{"horizontal_flip": false, "encoder_channel_attention": "se", "encoder_widths": [48, 96, 192], "fusion_encoder_bias": "all", "steps": 11000}
Rows from block 6 of the image encoder of a small model that answers yes/no questions on an image's attributes, named by matrix and row number. Rows with one number belong to one channel. Each number is 128 + 32 x the weight over its row's rms, rounded and kept within 0 to 255. All counts start at 0. Numbers have three digits each. After the name is the row's rms in percent of the matrix's.
After each channel's rows are labels from the 100 images, of 14976, where the channel reaches its highest value: "colour at peak" is the nearest of a few named colours to the mean colour under the peak. Only what is clearly more common there than usual is listed. The data: histories of elementary cellular automata, time running down.
# convs0: first 3x3 conv, stride 2 (encoder.blocks.6.convs.0.weight, 192x96x3x3, each kernel summed), inputs 0-95
# convs1: second 3x3 conv (encoder.blocks.6.convs.1.weight, 192x192x3x3, transposed, each kernel summed), outputs 0-95

convs0.4 100:076145105102165168172143106106114149110085144131115155155083079142176110182099014147142082094113125122142127129099121145162138110085106112137146093162128210152106131161110141100092104162127130119145128111154142197062135138212196130156080135101093128099141146133158151149101121134094153145
convs1.4 099:005148111161182139141156083133068116187119157144123124140118178104093155100106188094176142115171093112176127116141118129123066140146072046161096105113155084127149147144104119141153143155122125138128119115138171132141096126058123115118168127153144186124127159206130138140153122132107113174
colour at peak: black

convs0.148 089:128120142158091092141119129159077083151128167135063118174178109112105169105060094162144083121103097122130145200129165112191102152144137128123091108114134137115111066158103098095085085119115095139149116146157071170136078060176101141177101086109157091136207106092124127157126128155100104133
convs1.148 094:122129155060117144147105128126119111137187072115234069088141084116121107129134118115179146130105141134091060155154112121098092083192136134140106110123133122167151110143100107124150083141161134165095094173113121117151124115139127127091155123132045119098067172125118080152193053100169121125
colour at peak: black

convs0.176 102:119136112115147153048108103107114138118151105090102163123074078167135120110146117105109084098088095120122106086157235151125099107150111077121168151170088162128121153081117095115110161113187123118105102056156088085167154058112160120121181110127097122175165156105125090113110152134089113093
convs1.176 082:064084133153131148129107134118076157097014155179086158124147058162154121127078172152119169138132168062116118137145099108164148167093156110130152112142126157085096107112126142178171076122100103160090103115109108136102097081107117136120171112135120164089167138145092142156148115108123146125
colour at peak: white

convs0.114 109:077113146129024091090142091134132133116114072143130123157108121121121145143096096055147129113117111099137179116147177128083111142121140057152087115165094128124135113111135136097101113085161118125140124076129077115098058114193084139074126115114121123115115157125101106142100117119107204027
convs1.114 123:117137195089165081084124128151067127119118114130180105113160084098116111071119197149182157074153147107108074106121128106147129147144179082116127143114124123103123131044119105150097099102080151139104138127123102133158143161093107118139094126107090170098075176129112177143255133119148151108
colour at peak: white

convs0.47 093:130126059154106089134150111138111109118069135154213120126119087091134126188172103169122118105108103126152166068155103148143154127102163142120144090102191178083139162164118120120037140183148129082072093108153109163140114087133120110142104119109190100137129087101167132129094120158107058147
convs1.47 099:122071144071129108091139128092133125149137136169151102068156124105108120098114117081154129114081007116164115122141132181103116113198162134121101115147172103169144130116124102108159100119063146117101153123095150043127110092110205148110157092156125130110190109104147075128162137074162068141
colour at peak: black

convs0.185 115:093135118127151140202166099156102180095222154099166123128119133158130139112122167089160078174159185150102165123144161124139153116125141151175143128111136135168118135119130101111181170123121152100084118127088153117141091151175177128054117086144122123181192227126103122096106157103141110151
convs1.185 103:239109077166127081131119123157174130098066177073110102090123097117123166124141164085136097097107126080098097076139113126125159162106149091126126109129129111128150195141200126108107137148154149107073160122121141097153076147134145159158107130107188128127192133134121090116141098111063124119
colour at peak: black

convs0.89 101:119097123092113126017147132139112108105093140123110152147091079121103099139157050097151126095159192109113107138125086120092151128135093117138083134130076109146109144106090165180163178168118117131140191070120118158194104091098188120122120119112130078097189150118049123133104103111130131140
convs1.89 091:127112116096190081108142158109056137113153152170089135194061126067095059164128079137087096132130153163148151145092106076150127127086072122114115131113149129133117111127136088151103110123126160116134069111122104176144148129173141099154113121088125067157133104120163143106148152093112066141
colour at peak: black

convs0.7 092:086104110086106158060128106104178098114111112043217166133117131143107109140197042091082179100125129110144102155136100155097137138108088139093125124086154035135135118135129139134144101134121128123109106085093155068108110105090105111124131147121104094073128111147105148135082105077137108095
convs1.7 096:102145161167112156123152144191133141108102078129109118116129104113081104124121171144152182194141130158181117137155141110136132167169132150149116171161109184060146099112071091152098103145137093097147072182167114102167095121110122159172071123153095099119087129094158132093140148097118116138
colour at peak: black

convs0.150 088:056091123190104125107084123136101146091122138143188141109156143102160122093145119086183100099088143102106190134160169086087160105106058072115113086142148103154169132108118110106100151111181093123116111118080137118165115173159135072144071114108135143131098070148074155095130068118181146117
convs1.150 088:200156124161107080117172095134158123128107092111112043105131137105133116069131172163152156149084205097133116129123130104149202118173076094150144140131109143145119106157116187152116126148099129097107150123138095108166146124090101144143181123086163143129140179123132120090183160075109079097
colour at peak: white

convs0.48 102:149135162127155097142131162163101106114137087111130182130183111110109111096101102136170068103125174118143099137118130090101073161119095143120119088150053081108106142109112090097096151149140077120057227103111113087222116121072090134126105130108133125121094121075139105184111103105102121103
convs1.48 095:141107114133141128130139122155080110110086113108163104152107139123120177186155109168094079098101160156120134203105165141105160146105088190071105097117121148166108108101120088158095112125123077117107104163107128122105159167205135100146121063117088108099075056161124083151099078105077131099
colour at peak: black

convs0.41 102:098130103094117130073234147144075113128159115108081108174089131125111136136109187131150105116138136206124132129111130157136132122073135127134133134156078119092151088102112130110138105097143149082117148115120131135134111102171104108011059114135128104137114161125099071073134097173151069167
convs1.41 092:164092147145165177115122091117127105141080134144081133092133127135146128176110140096169098122168153124120126163112085121102149100114085093133054157112128102113104177158101144210124173119142108159156133091087165136165119152135142142136116137114135094126230074123142111134138083103085160124
colour at peak: black

convs0.144 101:131139104101095108008163124137097122160065099113108119095089138141142097121141092075168121116155166105122166101117153126100141145162125090171111164178073134160143164117135186099088151123167117072078204166116103161159130113127127116047129148159114172136126117131136133083078125139164124141
convs1.144 108:148129124080149110142140140100067142110124167108112078170161143133111136129166114065118090077103140138108139211151084105112121130143119118137082111097095103172117126148166114163059152129138182119087139124105109147133121130126128145161208156139112129132099101094230082114093117138079106135
colour at peak: black

convs0.23 103:162126179135086114019151097157129101113084104179121100093089102122138114148129062127169117183080107141107122068123131100180111127158153077153154160137178118120121102119125118095120141131091110091140220118112129073191156095089081144083126132162108160166143108116135141112139142173161127113
convs1.23 108:080115105132112111162122136133099096082101096144139166074138148106163157129092145124123095101132164054154139155134116141159079097119097079098133118083149100076098129165191135152150123141091146165080080127119161180097108084158163093177211138160136094124122178097141136137084156145123176104
colour at peak: black

convs0.98 098:088135097111118170140176167111137080119165149089039113147107096112193134128117170112072105105094133124119197089145148130131090097101102110140108131114085086109079145096137060120097150147138111113121105157119102139144115150153143142101066101135067137146109139107131074151106093095087028173
convs1.98 097:191095160139141196103069150166112172108122091116193110096166144164074054104188161141161140076104102181122130066149124105174067121165111111169133117115109249133139135142137135083126114113074072120125063129091130103095129156096066116121114103137134154122105117126112092088156119087108112101
colour at peak: black

convs0.63 083:146111140165091117077157150127098105072121089141133131119088070129114125134050118153125056104162112060101136130105142080181096144117099126184132155095096083093154163114137121088062114113121104109159168092172135101089103071108107136145112089152148099167103110106154082122152089082089062119
convs1.63 088:169094125115137139104119153126152115113137121114196105146071139107099090187160195143086190116177126086128083150132102178151169124097129128167117136109140156145101128176088110192235126129100130081122117201136177128137123122134092134101145111115107120099079121147061109198129067129092147112
colour at peak: black

convs0.111 116:105090131104127116110128077102069078098123121146082148115141118104091119127182121147135144089217196160096127198134113174152169105147119142138100089148123114095205112088136140130173132096145122135148084165146183162133159162125150164059101081114100128106132092103111090080075108152145081114
convs1.111 123:170094117145129107108099133153090127134149095156099151138088116084103093140117123124148091186149155126085130126136123143119104103144129094131083196100146130124174167211166086182151097098199181106111125137120132048162138134174198137170108129199154147131166167126152131116103126105173134175
colour at peak: black

convs0.158 078:156131194107102091095129136173058105154149082111169170185130162138135091202125162169117144111116113067181066093112116132146163153110144114177149154162097147113113110130124187148183158149131117116107164099117182145156118165154133084169102131165138092144114110148136106167096084053089140114
convs1.158 093:129166048109167134161103151088083159116120145147074112083142120104131092177165157159133120071078135112156158081058146130119189157111131139124162073130132160087122147142140090112111200154176104097076147109150127181090108125174100161115072146095120115124160164126130105095140133128167106167
colour at peak: black